config.toml
targets = ["kind"]
layer_scale_init = 1.0
inner_norm = false
loss = "cross_entropy"
epochs = 12.1
final_lr_fraction = 0.05
Rows from block 6 of a small image classifier, named by matrix and row number. Rows with one number belong to one neuron. Each number is 128 + 24 x the weight over its row's rms, rounded and kept within 0 to 255. All counts start at 0. Numbers have three digits each.
After each neuron's rows are labels from the 100 images, of 14976, where the neuron reaches its highest value: "strongest on" is what is common among them. Only what is clearly more common there than usual is listed. The data: rendered made-up planets. In brackets: how many of the 100, against the usual share in percent.
# fc1: MLP up (model.blocks.6.mlp.fc1.weight, 768x256), inputs 208-255
# fc2: MLP down (model.blocks.6.mlp.fc2.weight, 256x768, transposed), outputs 208-255

fc1.33:105106109141126129184127162094130097119135080150137126127119129093110118123130167171165157144155164113174099099118096150130125087137060099102078
fc2.33:116161103086108134119097126118114151138085103125102133156117147109138123132169149122094137118120075118114097146147082129169126121132157157146171
strongest on: banded gas giant (77 vs 14.4); crescent (69 vs 24.6)

fc1.755:147111125147089136137115125129079111139151099123137125082124118112132128112184125110165144131133150148172171114113130146124145121127095145123076
fc2.755:105133110117164097165126133143136135106137145143169119108155183124111137136107106138114100184096129113122071135104146158161086112108140116110173
strongest on: ocean world (100 vs 14.4)

fc1.551:185180140137107175150110100109110147141104124079126140079155164129135179125130110118133161144141088147153152124128113109110102093139133152112132
fc2.551:141112123058103133132126140106116123189157107141135139158129130093113144150114124176123130086116152127143138107133108144130132094120144118140112
strongest on: rings (77 vs 33.7); crescent (52 vs 24.6); cracked ice world (32 vs 14.1)

fc1.574:132130108142124137125125123121104157109102111141121178089130145108152114131091135143075143153148108092161133139128147118109124129132137159076123
fc2.574:137125145127131088110144129151160112155150129122138104139112106106172141138126121117109147120124152149116105079072143150107111116104121108157136
strongest on: full (56 vs 25.3); lava world (55 vs 14.7)

fc1.696:127108109121131147098140113140089104098115067127136158120128154125141100186123126128109136133143110165183117166143142084130115140156151131091108
fc2.696:138117128120141104152147136156172096133167127139150120139100115083128129117120119127121144102116147103112149088112096152114138088092093125144148
strongest on: cratered rock (69 vs 14.1); full (56 vs 25.3)

fc1.743:145117121156132129161101097149154140105092125148109131086122113116089169140155141156140138137135081140128139081117138125107155113134151072162143
fc2.743:143147149117161133120144136144068091123139157103144126134133116092127131145078123074132124146139177115129133082131140098135165130081105123077144
strongest on: lava world (50 vs 14.7)

fc1.379:134138099140143118119163135113141113136117086149172160115093112105164121187104186132140175105150154154136127112160118155139118103114104156135098
fc2.379:144149116170145128159103067125103087088094155143128093138108147145148128113145110091111096109142071130108131098113127140155139110124102132162144
strongest on: polar caps (86 vs 26.6); lava world (62 vs 14.7); full (52 vs 25.3)

fc1.690:105110103153166144143125105136131120124160137116108173110150139090156162094130153124145085131150144157062140113095146100126152148144156138137149
fc2.690:132156149112097134143128128127102118099117143138131080088135100158099098160143111136111161128086114104127123161111097175118151154066122136101125
strongest on: cloud-covered world (82 vs 14.5); full (52 vs 25.3)

fc1.715:122100111131106090128117154151171093085125156130142106125127131144070108120128071138130106156098132167116116159174130126123140135115087115127128
fc2.715:132178121107118132134117153119131143158134099156126091094115109131116143130153134124142122138125121155122101164141150126091117142131115134135133
strongest on: cloud-covered world (85 vs 14.5)

fc1.699:162155099141157168112095122149148207112121146112137136089156117150093113109146120100120162145111157180116125134101107127138110106167141134118093
fc2.699:185145131081124149125139159149155125191133129104180160200129180138126099118118121080092093113147148116193133144130126121126115104132096137115100
strongest on: full (60 vs 25.3); cloud-covered world (42 vs 14.5)

fc1.753:104103136098139127115123123077146103123160109165149108117134141105130118123108121131140107095132098109142090124120157120124149115066088121138153
fc2.753:151133127129100116150126118111073123073116135124148141126117165168130150129126117095124114127125066129127154144137118132158126137099106151152138
strongest on: lava world (36 vs 14.7)

fc1.439:130119173123090130154117135122080084096120181098143106095141179138104137103066099132103098153077138120154147124109097138131134114110088116121097
fc2.439:155114133105128087137102122170129137151164121092140122124097141124110139145140116162113119135077144111109117137132167151167095126080138076129136
strongest on: ocean world (100 vs 14.4)

fc1.73:169146149127138095149125171124166083107127080156185122147112159140089104154135121149139131127111108108116171143142123196131140116090138111125119
fc2.73:097132136109093145135137125139125107175146183121102135141112138138153185158091122121135111113153117111125116129096151090112046124097103092165131
strongest on: polar caps (55 vs 26.6); cratered rock (51 vs 14.1); banded gas giant (32 vs 14.4)

fc1.217:102169114147158170082127135104154129123097143099102164149113081135103074127176110111150126165146099118083141103126137125133131115129100095119172
fc2.217:157130102142068128177116113099076129115151108140104125141108178136094067120126114126100163134131139091105166140157115157121130133118146082134093
strongest on: cracked ice world (59 vs 14.1); cratered rock (33 vs 14.1)

fc1.422:129133102089127123113127078127113156159094079093091120131122122120115134103094124136170155104131131192156121109142175101096101144143118110099118
fc2.422:134148141120120146154131180136129106082159139132147114133109151127147122168150128097113117082127136098133122123130088129123125144135120135144162
strongest on: rings (74 vs 33.7)

fc1.43:131147132128151123119125135132111121169128106098121157149102089149181128089103160145092083096124087129132142062097171142153139120103156111134146
fc2.43:170131159130085122120141119097128101098140136152108129131144104140106131134137126112108135080114108137118100119131128138089141145146090098135174
strongest on: cloud-covered world (87 vs 14.5)

fc1.742:115171148145168132118154079117153159122128153102164090123094124137149123154115133152101163147130181122135103113088078121090127109116138087094147
fc2.742:125194115137092106155142132138112093108104170163106121090092145142102101134150098136154187112121095087107136104164092151098109127087136147160109
strongest on: cloud-covered world (82 vs 14.5); full (56 vs 25.3)

fc1.758:140079113139105126149144133106153111132121097099099114103108128098117142147161133124140167155110102124098127141093120050128132121118141143145112
fc2.758:147129124118133130108113169156110118108134167122115119160106130101156137138123154117129103138139118105148131110138131171110128102153105124129130
strongest on: cracked ice world (62 vs 14.1); gibbous (54 vs 25.4)

fc1.183:141131165146145123119159174113136103137112136130123109113115137120087133123137129150116157133085119112068126182102123172066141123108117090086089
fc2.183:103150122107097120143139106161141148162116144110141139097089125160144175131116126145121106097150128127112115121094116066127094145088101123141103
strongest on: polar caps (69 vs 26.6); cratered rock (61 vs 14.1); kind: banded gas giant (34 vs 14.4)

fc1.190:108142143134151141114131079117091181097137123134133104099117156142109101070135080131083046135116080137153157165119125137108118104125073112151095
fc2.190:101137112171115134131127143135151118121121126127154088163140142154129119081160126143123089092132155114113133122120123157115109140126110126140104
strongest on: glowing rim (74 vs 40.1); cratered rock (32 vs 14.1)

fc1.301:150138161104115127108115078109141121153094117161157153112098136121105121157130083150138108092127163109110110098094109127149122125170101125086151
fc2.301:097115093114115100131113163139125115130151144124133101181170121103102107088111138115095109117125158128197144128154106065114112118155132136140133
strongest on: banded gas giant (95 vs 14.4)

fc1.700:117150155144147115139141174116081130118146163127133159153116120143088148144112125137161110115158139130096149138154147193124121107086150135125165
fc2.700:133158106147105104154134146125095131144120140098094108197121101145121092188175146109129127087140159144141107115125113117124066074077014120139113
strongest on: crescent (59 vs 24.6)

fc1.361:105125120124094144116140146185122157116130128153109165133134091139170168151135135111134125119089096110118138123119156140156122124133130159135090
fc2.361:136118138148105106169156096112130094158118127130139153128136130103105063137114131150134112108127179177111116092124066119118147163114119132124166
strongest on: cracked ice world (70 vs 14.1)

fc1.295:143120116139144155114081156121127094156101115164130127129105136108139123114128151109134105131104157147148130108092128140098151113123117135113154
fc2.295:152135141196121113162162129177121119070153154112128122122147190136137133127170129105155129103115093064151116180169117148103104121174092184143159
strongest on: cloud-covered world (82 vs 14.5)

fc1.313:158165128166162064113132148123095150158115144132071168118083094163121134116129108122158153140155105136160147113144103131111118101122132153160137
fc2.313:136123118121119134131140152158101128133107114120132131131127122112079129173159157134139112117079134171126141145104137107113100132147123136101154
strongest on: crescent (55 vs 24.6); desert world (31 vs 13.8)

fc1.558:103148114154174148103121118109096161156102149156160143135135094169132084181165124091161108110159108148087140087101133182109112133107127136152115
fc2.558:154120108152074144132108104121109103126131132110115085135116154111129074128181121137129117123136137085098100129134107142127095109141132075112117
strongest on: cracked ice world (40 vs 14.1); cloud-covered world (35 vs 14.5)

fc1.468:126130131107155096107124132139106153105098161111110062152122156121111115103108097135096134121094149155126139181123155134132133131099128162076147
fc2.468:131148122154100113136131112129088129156098094115137129121135075162109146120165101148130144087131140130102102081116110153185102152132125123144094
strongest on: rings (62 vs 33.7); ocean world (59 vs 14.4); banded gas giant (39 vs 14.4)

fc1.248:180142100120109153079113139093156123150089114194158112080098126130129126157154093145125124164088153132116127123142124111139137147114101124108086
fc2.248:102146127093110124138142120128075119068111091137110094092114148177112132156139135066154108114126133167107111102107148110120105117052140141135099
strongest on: lava world (82 vs 14.7)

fc1.697:180117106170152125123156139130141112117136106141081147120095108104085122109150130126153157156095153133131149116101113153149113085093091091166140
fc2.697:117140160139152125167115146133140133124148138140135111123115160158110126168124124122111128129141089111094134124149176143144090157130115109110114
strongest on: ocean world (50 vs 14.4)

fc1.754:142139143071127118134146170110114135110123147096125139132108125136119157160164144153132110133158129132136133163134132177133122131088112120096096
fc2.754:124143109135124109147166111150118119093118138111095092135104088143131112153141118107165115093143147105150102119118098112112054081111053117153106
strongest on: polar caps (99 vs 26.6); cratered rock (82 vs 14.1); full (53 vs 25.3)

fc1.336:138111128109099120095130130105116101112105107103143162140084145119142133162099134136112141091138152123109088101135134114125104129126093148096084
fc2.336:124146092114132143146149141151136122106170178126162126141128140118107128161147134134127125154117140100119131115145132159157152116090123073129188
strongest on: crescent (83 vs 24.6)

fc1.324:128137111142126124148100140122167134116130135111131114123112058076092145105158129137154155130139120167102145105103139097133112144149138146080115
fc2.324:123090135119151150138111117146099113134118173109117106138115157093159135125072143105138075120113150119181118140128134126126115153156132104121160
strongest on: desert world (67 vs 13.8); crescent (58 vs 24.6)

fc1.401:103105111112137168140131096124174103112142146105166159081111111144103115161125098139094133138133114124133157151166140090121097111128104105143138
fc2.401:128164118114116144150129156129093111149091126104085115067112166129112101170169139123136102098115097087090112113116120128090150110093141125117122
strongest on: banded gas giant (48 vs 14.4)

fc1.692:136088120156129146157119140135159120127129104129099104104126135108129136142155127131137180134115111140097118133088166084142147097129167112115140
fc2.692:144144102105144125101140168154095114117137151126112120168096121118125141117150151097113105161141124118141121118151126129114092102131053116130125
strongest on: polar caps (59 vs 26.6); cracked ice world (37 vs 14.1)

fc1.745:103135126148164153128119109070132123127118158117116153095138162092121123144128125120118123146108102135121123110107155078116151127142113116147147
fc2.745:123137118145127132106100120119161099127125104141117074182089170186135142146124164161140191118131128075151101095115117195148130132083133125137128
strongest on: banded gas giant (54 vs 14.4)

fc1.200:159081122160155067121128177085127148132095100122130094105087111141145117168162114141138158104145120136138132130121100145137142099125091137141125
fc2.200:119169187148139153157106088123057139123095112136129059113132140149097153122114156150139046113129067168111110163117108133141140147137111135120124
strongest on: ocean world (78 vs 14.4)

fc1.362:103142154137142137122117110143134130163124121114168110102182138138151137114127114143082071135111103127132139146122145143152134121083118138148089
fc2.362:119116118100134121116156111152139173110169093129152080152128081156163131090113105146121098076126164125152140136068123125126103084117129112125113
strongest on: glowing rim (85 vs 40.1); cratered rock (65 vs 14.1)

fc1.646:167167144143126095102063106101098114122125138179084158159136136132089133126132114130142120120104120104114114145093152119093117118141086156127125
fc2.646:138129115120124133113147128111108144113139071136142085161149176144134118142098107145155117104119165115117132103175115097105135115120154174118133
strongest on: banded gas giant (99 vs 14.4)

fc1.5:123098141157110120128127148125153128143149166089141140100115114124099118105155095148159152122148148134124077107108078150156116138145129123113135
fc2.5:139153138135124115105142145113135136180092087127119090147127099110121147100166138107125125111138122122120130097116158082166166074061147125107084
strongest on: full (52 vs 25.3); banded gas giant (39 vs 14.4)

fc1.534:151150127113150129172094134149122125097105119068110137075091099110130165114186115115165162136130122143125103102144155108120073131113119109110106
fc2.534:135144132102147166149126108116110117163148157152144136152158162109129133155110128156117127060122184134168146137126130138107122120174129111116120
strongest on: rings (100 vs 33.7); cracked ice world (36 vs 14.1); cratered rock (35 vs 14.1)

fc1.713:136140178161085162118129119113113062138107151151139114136114093119130073141153109160187117093130157116071156114114112157103148138136124123132152
fc2.713:131109117123101148124132122132149123165083100147142180135123125130152151053100094146100154095120130144131150092117173135135109127126120112142113
strongest on: cratered rock (65 vs 14.1); full (52 vs 25.3); cracked ice world (33 vs 14.1)

fc1.383:135116133127134114110158155123114117107124119151148146101109119140122156129131109095106073111142097129135151134157122190139140128079103141131123
fc2.383:137152099148105115126146119124091122100113116115088095181085103164139114152150121074164124095123139132112124150122104125124093055079058119142130
strongest on: polar caps (98 vs 26.6); cratered rock (88 vs 14.1)

fc1.156:109174080107160135110108101113157150090089163120122153128127069144064126110124106139115114110108169143171105124096104111160129119143092106107101
fc2.156:146127138110103117149139132147073124125184105110154148113103108154137154212123154133128163154099140123170132130123068135129084117157097138147114
strongest on: polar caps (93 vs 26.6); desert world (44 vs 13.8); lava world (42 vs 14.7)

fc1.63:143158154125093078137126087152115147130091094153100148097152140131103161132147119153079147134106142109143147128110137103182108122183100106140096
fc2.63:113116109151104140155120157097144146119115169102140066122104135122130126160111136123116128114118134128121095086076119144137194174129168174157127
strongest on: full (53 vs 25.3); banded gas giant (47 vs 14.4)

fc1.760:154141127178135113169120154162157147091094124130119065125109071125075145119158047151146168169089137190123143161105165111143123126124114110078186
fc2.760:136114116110142168134109152127137108123167158126138130177095128105122116105083139102122129159121134119117107132151160120138089132136136136162139
strongest on: rings (90 vs 33.7); desert world (69 vs 13.8)

fc1.321:159148130131178175072129117120152104156121146139150106110111111124175149122153159145111162101131133099140133117112128110145155157128134150091168
fc2.321:141130154160094111130155142123111131107112067114119062111100130169100117106148124111104131099078131140135106138138138132112149097136172180149141
strongest on: ocean world (71 vs 14.4)

fc1.590:096130117157075139144134050141111098149105116166127177147149144127120127112093147164137132120133154076112115146106138138110092102100094103140119
fc2.590:136122115105122128130136161126157142133136147161110149166143170157127129135124141128098147141124041167138131151104077095190109129167136161133114
strongest on: full (52 vs 25.3); cracked ice world (39 vs 14.1)

fc1.525:117144134124083124107123067104121102187120109152134150110117123113118125158132199168148150135133134115118115089112147115131133132069160130118113
fc2.525:132107110157120146165115124147105144103115119153116145117100147139126110079169130147156131099121028162097149137115093147202125129139138158152114
strongest on: full (52 vs 25.3); banded gas giant (36 vs 14.4); cratered rock (35 vs 14.1)

fc1.425:112100106140116090169113143140106107127114113163092161124115148121107119126152143109205137112136146126142109124151129128102125095123139147124130
fc2.425:152150155119117152137119124122159072114093174116137080109138128183145141142165104121078151099144107109075121152148081141153198149086183125166130
strongest on: cracked ice world (58 vs 14.1)

fc1.146:102137163148111157116118105118119140112124132110108131103144093116123142086084138147076147154140175138119138135168114121073151121102085145097117
fc2.146:114136127135145148148159163152154108180145123120112120123086130143122115112139128109160149162120159132129101110123117130151149154115125138139120
strongest on: glowing rim (72 vs 40.1); banded gas giant (58 vs 14.4)

fc1.335:127102143108125126137172144088094098136111155146123153066104122158106155092158109142127134127100117123089103083084080100144126115143130144108126
fc2.335:099129153122130112134135147136147137160140131108102120162134100118137151134116110122112131135138130117147119099138164077151106129067115065100101
strongest on: cratered rock (49 vs 14.1)

fc1.520:128128105182144163137106119137072097139145165110101143086130168138157093163111105127092115136131093131135136136109138114131142144123121083068177
fc2.520:152136107137160125126138080148162154181107116144088108126079102077094138133141147140111137144127165116103133122079144172115109111110128133166127
strongest on: full (63 vs 25.3); lava world (47 vs 14.7); desert world (43 vs 13.8)

fc1.501:106090103175139146143156107101144096159133135134148100119114143114146118143176105128132145185105149112181119140121125142091102097126105105102097
fc2.501:139134119065169121155157117102079120179141122148129094101147118111171128192116134151106113093116124111113135134109093111127223141109161130113135
strongest on: lava world (94 vs 14.7); crescent (82 vs 24.6)

fc1.158:097155105142135122116149167088147158135134120110100136167123101099136113113127131094118137156155100105153102108113094131132131081177162142141109
fc2.158:097116124112107114144118137074142150100114125168106135115120155123135142130102128153131122121121062106133119137115101142128106151120113145136158
strongest on: cratered rock (71 vs 14.1); full (52 vs 25.3)

fc1.693:135104092113171128129101148103074098161131123172097142098146121130086092150112133132133103153096092153133148139114124133113151138109115114123090
fc2.693:130148108133100143126152097133174120146118137099151113145122123143153134148115123095161124150128154125145100159126177110067139126142144120112129
strongest on: banded gas giant (96 vs 14.4)

fc1.601:104101128138130147084143135129115094112140096096122092122142078089111180056103096127114123114103131116182175154171138104092160111098081170132128
fc2.601:120185105122125159126129155141134118123108153170144128117125171137136092126145135103121108132127118093133146132123138126074181148139156141107112
strongest on: glowing rim (90 vs 40.1); desert world (55 vs 13.8)

fc1.701:165140105109121117095182099171049120107124154119092155121108135084102171130144146117117142144128079124145148139127129129127122115064130153108142
fc2.701:129107133104128093102125123140159108139157113164134146159137158087124090144146114098114131122129174159120115127105120100106122125136118065124124
strongest on: cratered rock (96 vs 14.1)

fc1.138:139114126114129099139097144111183096125096140120149114118128154127092127136180124132140096112084134166124102172139132118165141127131111081122118
fc2.138:155160124136131124125144115147150113147158085144126131114116130169125155123184099127155123145097125127113117168169146149109145133140099117127170
strongest on: cloud-covered world (97 vs 14.5)

fc1.2:085170165163138079104137162117132104103141090144130154118124086127104083164123131189092103110134161133147099096146071124163132095111162165104133
fc2.2:155153121094093134126109128133138139149136147120111119155108142118105111160158120175069148080114101104110126124098157148114091146091129145121117
strongest on: polar caps (66 vs 26.6)

fc1.338:146128131123121119148123082127140136129075143078153102124126116118142164109090091135157142170127137111152139093139166115106104157142108190067105
fc2.338:097123136095122153158142124130103132145125157120128118149145160069123126166115118176116142078125150129165124133122117139077145128109145090119128
strongest on: rings (98 vs 33.7); crescent (53 vs 24.6); banded gas giant (37 vs 14.4)

fc1.609:125149130157086115119160064140142109132107105146118164116126112125123143151112161174107106127136137087137156114122142080192100106114143159133159
fc2.609:122156141120067138149116143086106105143085155160099102139100122152150160130129155090128124155145073135125113150111095078141172120059152168126160
strongest on: cracked ice world (58 vs 14.1)

fc1.579:160085108127147167106099167086157141136122086108122141124089132131132136108111090111161112140096158133125122089158092139145131151122124131113123
fc2.579:087086104165124132148163114115118111147099178133080099105123157112148132143081108131161100125125126115113114135107132101088125121126117118158137
strongest on: full (66 vs 25.3); lava world (48 vs 14.7)

fc1.404:149139110136100113109118094155116100138094132122132110099085113113149149128137138106090097151149127139152132096145155083134157139140098118104103
fc2.404:133123088125135134139121165130113113135126113102126154114142138122115119134108123133150171137130127136133144117144175180164075128134166103128158
strongest on: banded gas giant (98 vs 14.4)

fc1.628:129171073133131127141154136129127106151136114129110098112096090094131061099160131141148149149086117125140130149128150158119139106114129087116094
fc2.628:145131113138121113132142127136075094095145116112115082087124105170128134161141133136112150119156114088096144098128088101133144138097140119123127
strongest on: crescent (58 vs 24.6); banded gas giant (45 vs 14.4)

fc1.450:116064151109164110135126123113117097120104111121140149112137118115130147134098165111088099109105153102125158108154137141135067103105122105147101
fc2.450:082144129178119127108161121134131147123124130149140142162128123187106145123167126163129088122144106153112167116149137129121147138100103162110149
strongest on: glowing rim (68 vs 40.1)

fc1.13:094111109138100134161131090121124103126147144139133121112130163114139106138103156165160131149135179129146097147120142171124120090102104085151119
fc2.13:143106111104149134118100136119166116157096106131112172190141116127129116159170117124065126146125049105111121112152063111154129154177120152147119
strongest on: crescent (76 vs 24.6); banded gas giant (69 vs 14.4)

fc1.292:137150116092126149109139153117153149114140147131105101132165144112117109129109140105173098198128106085140105148144159149148143162126129142113147
fc2.292:155126134140112115136167152104085116091127144099142146152108120134138106140139135089136155136102092168151135125138134100171123121104102150167165
strongest on: glowing rim (70 vs 40.1); lava world (50 vs 14.7); desert world (37 vs 13.8)

fc1.7:148160121137164168146095106138115134180113100148070086155162152169158131124148109136076162110110144100143124128096159145146136110163148094099132
fc2.7:153138130098127122149149102123118119104160148138172120126129128098109135122146132108096140136121119136097139147099140055129058125101078103120096
strongest on: lava world (65 vs 14.7)

fc1.677:126100128080102114108133125147147107118148101099171101135136152098099130102153121154134134149119134136129126179187109086129139116162120147142110
fc2.677:151201133096121165125122158112128139087125153154152161109132140143126114133099148095137130131120127089151141142139151145047101137108099178135117
strongest on: cloud-covered world (97 vs 14.5); full (57 vs 25.3)

fc1.386:103130119140149086148116134139137146121092145117070129146093120147154095106137134097110121153146119114169111129113163144100145113169140120114131
fc2.386:119129151130086113113115114133125129128144087140100145109082178105157152107091133134127142145105135122098136127121163111161123170079144129134119
strongest on: desert world (60 vs 13.8)

fc1.254:147123112144115091118136128151072142148110113133069143136113148123091143150120126153172133100126172117127123166133138145071119144060126182094107
fc2.254:152112116107119077124134102165117135129096115096088087079131073141132103107107118153068159157136148081114059121146168097165113113121144107142105
strongest on: banded gas giant (97 vs 14.4)

fc1.492:129135113134156135095121092129142109110152192125113128082130128147130099118130073140081131111147123119128155129128159134126086137164077097160104
fc2.492:108131127139163144134116113121143119069114120116090150099136154180142105135160153113145116096123095105093089140100132156128160127107172152117141
strongest on: glowing rim (73 vs 40.1); lava world (33 vs 14.7)

fc1.249:136110120110167093142151139137143077089164107150175124112102131133087119143138148136124143133107138106170156143148158192131106116092113135122111
fc2.249:121137144169128140157138108111112111115103151145129126150127135141113127122135134112151108099136126079124139114142085138150149142150103116133101
strongest on: polar caps (99 vs 26.6); cratered rock (96 vs 14.1); full (55 vs 25.3)

fc1.662:202131130120112145120169079119124149156101141139140139121123106133147157123166126193160183096131180141142137123130148127176123100096078112095117
fc2.662:103136134115132079157149152135107139108120092140095104112103110154136150101131150120168133159106151122121096131104125123149142104132135157133112
strongest on: polar caps (86 vs 26.6); cratered rock (72 vs 14.1); full (51 vs 25.3)

fc1.442:197170112131124179115079122148145138122106118166121191107125126097118116126138119123195140125129142160149114127107139110151081133139167121099118
fc2.442:142120152096095083138159115162137126118127109115128082100102110136120137124109162110155079157147130123161153106117189120146104065125152169164130
strongest on: glowing rim (74 vs 40.1); lava world (46 vs 14.7); banded gas giant (34 vs 14.4)

fc1.154:157102117163143118116124109138082109151109146101119105096109126119101156109167108123139154148097119144137124130133103119132107125126121122125141
fc2.154:090136142095115081109106149095173114138123123130122135159150125120131119138128134127155143120167108105133147083139144090102113133121092117098120
strongest on: cratered rock (62 vs 14.1); cracked ice world (33 vs 14.1)

fc1.332:139105070128167152141081100131083112152127153171123107095137108148124124115106122147137128126086131149129089152088129126107153150109113114119124
fc2.332:152151124145141113141163129170126109098147140110125113109125129149125110128167126118151138141129115078149110179149142130058152129157138162136151
strongest on: full (52 vs 25.3); cloud-covered world (45 vs 14.5); banded gas giant (42 vs 14.4)

fc1.111:075122170124122118133121125161142108131134141131171084144176142131140132126115094155081109106113125149143111150131137108138125147107105110129118
fc2.111:136094108099126105119184104153123154084123071157146090164128142184165125110111110123166092066115115108130137100100115145118124096079120138118136
strongest on: glowing rim (76 vs 40.1); cratered rock (51 vs 14.1); cracked ice world (32 vs 14.1)

fc1.605:134138174120124134104121109128106119163120156100122115104123133130133170118164097111149151127086105139100100104097127083141092095129150115136142
fc2.605:088115157143138097121117154121161115125115142126133110152110089132133123148083126128152135123153092124141143095144122102116148156109111121103120
strongest on: cracked ice world (55 vs 14.1); cratered rock (32 vs 14.1)

fc1.333:114116149137127127099136115111102136165079109150073105120074087140108115168106117122116182100158136111138120086117124170130149090129121116126163
fc2.333:135136112127105133124146109151109132098167132110140118138086173129128132196091114133089130144133119111119136134115151135120109139082109078138105
strongest on: polar caps (74 vs 26.6); lava world (67 vs 14.7); full (55 vs 25.3); kind: desert world (32 vs 13.8)

fc1.357:106136118123106082083104116110170155115140121124130137137161120114149084151109131121125142132111156082187140147164133121158098117103122153137163
fc2.357:145154130182148128157138128139148122171098077128121104106117163141120117130151136146148122122142162090128131081100108084150129127123119156126085
strongest on: cratered rock (52 vs 14.1)

fc1.647:127110124112141153122131158112154109147135165121200114117087138144085132183167108159138119106117116105102144140146128166109110132087111135085116
fc2.647:126160104129092096152171114142096131135101086095109094135111097127161155132155131106165105081151131094105122118151149092106086101120097121136142
strongest on: polar caps (58 vs 26.6); lava world (48 vs 14.7); cratered rock (45 vs 14.1)

fc1.482:132089147110129150114163128109084115092140089123179089116105110110120157089094067137119084083110148116195174117159130127102141104111104192126111
fc2.482:131174100144146129115132143145102137103105170147122123129136160141139096154170135102145116108140087096114143148152144156073155150128180123114131
strongest on: glowing rim (79 vs 40.1); desert world (54 vs 13.8)

fc1.113:143101166131127101118126156109152133105088126152137136165072135118123185152147109080105131090114112104105126143125114153121119124117119144114124
fc2.113:089136142082135101146167111144087128132108103126130151129118150152115134118142159145119108098130101131145146133142110086131112130149114090151141
strongest on: crescent (78 vs 24.6); lava world (60 vs 14.7)

fc1.528:109111109129180180122155130119169136092146163143124149105115152092136139158166099111168096137171133147143122089098098084179105148128113110117103
fc2.528:126147163145137126156128115137098125160157096145140119102124094142080126132091132098103140126145164148103119131135199158139145113134137112162139
strongest on: banded gas giant (55 vs 14.4); ocean world (36 vs 14.4)

fc1.198:095128157172150153126121117134104101121099152052135170140155120116171160069158133133136143123136136121146154152162152151158152157118106109074169
fc2.198:117136120122142087158196150101148133190160146136115103119135106134130167139142129132103128157193132154128124120121128108137123137103168109129124
strongest on: ocean world (77 vs 14.4)

fc1.709:157153163121112140128111051094126151124111161080155119092097143110147150109133105122136135146151142096149149081129120142081106124122099112095121
fc2.709:113134160094156133134128114129088101143118158099106096117167137104132142173098129156136151095111151162145116131140130135099167122122134110129148
strongest on: rings (100 vs 33.7); crescent (57 vs 24.6); banded gas giant (40 vs 14.4)

fc1.392:103082078111167162143150154149147115157114166119156141135096154126168191106138101149126097140124125150132171141172140155124102128114131111140106
fc2.392:135145146136148123153162126137081133138127133142098095125115114128127111148139126106151084093127139127132123048139126123126129120113129157100150
strongest on: banded gas giant (90 vs 14.4)

fc1.667:128141111099127145116119145124141139110138161144099096135174151121123123115106123098172099194104119091153100137152155126148142171136115157109162
fc2.667:142135136133114103143171147099074108102121152102147139148110138140137116143134136089132153136109088168152133120131151109175123126086120138160155
strongest on: glowing rim (75 vs 40.1); lava world (66 vs 14.7)

fc1.300:143147121135136082117148139144174142073116166136137100137150094132122119094132078114128134172092130169123123133133148080145147148131134122069141
fc2.300:140101120128135173145123123125132128136135125135130117179120126093120153119076155077136115142116148140134110158127153124126140128091179128158143
strongest on: rings (63 vs 33.7); desert world (43 vs 13.8); kind: cloud-covered world (35 vs 14.5)

fc1.531:151176092137148178119094124132130178089116150124136137086153128143092119112137130106110159142109152175106114128110101125145098093167131138126086
fc2.531:185135139080117135118143150141173131187149126096184175178127170134124115118117115074094095126144149114182122145119133119131139105140108139122085
strongest on: full (58 vs 25.3); lava world (56 vs 14.7)

fc1.66:088139098139125085147139158157113157137110103172124147087101124112168128130129171114105141127194101082155147144125094104057146122130116159118122
fc2.66:139113129108147141119138103145133108171156121156139187107134080102105137166102141121118174120133150115149131088150151153161079143151106166150121
strongest on: full (54 vs 25.3); cratered rock (49 vs 14.1)

fc1.51:094082120151135135143154161146123115154099135139098127115179123157161114090145149087130125189136120134087140108167117108122172092132185097116182
fc2.51:119121121118150109128147104121100115124145137140131097080111161136131135126129121152125090092121110149127130120146140127109124144135141154157135
strongest on: ocean world (99 vs 14.4)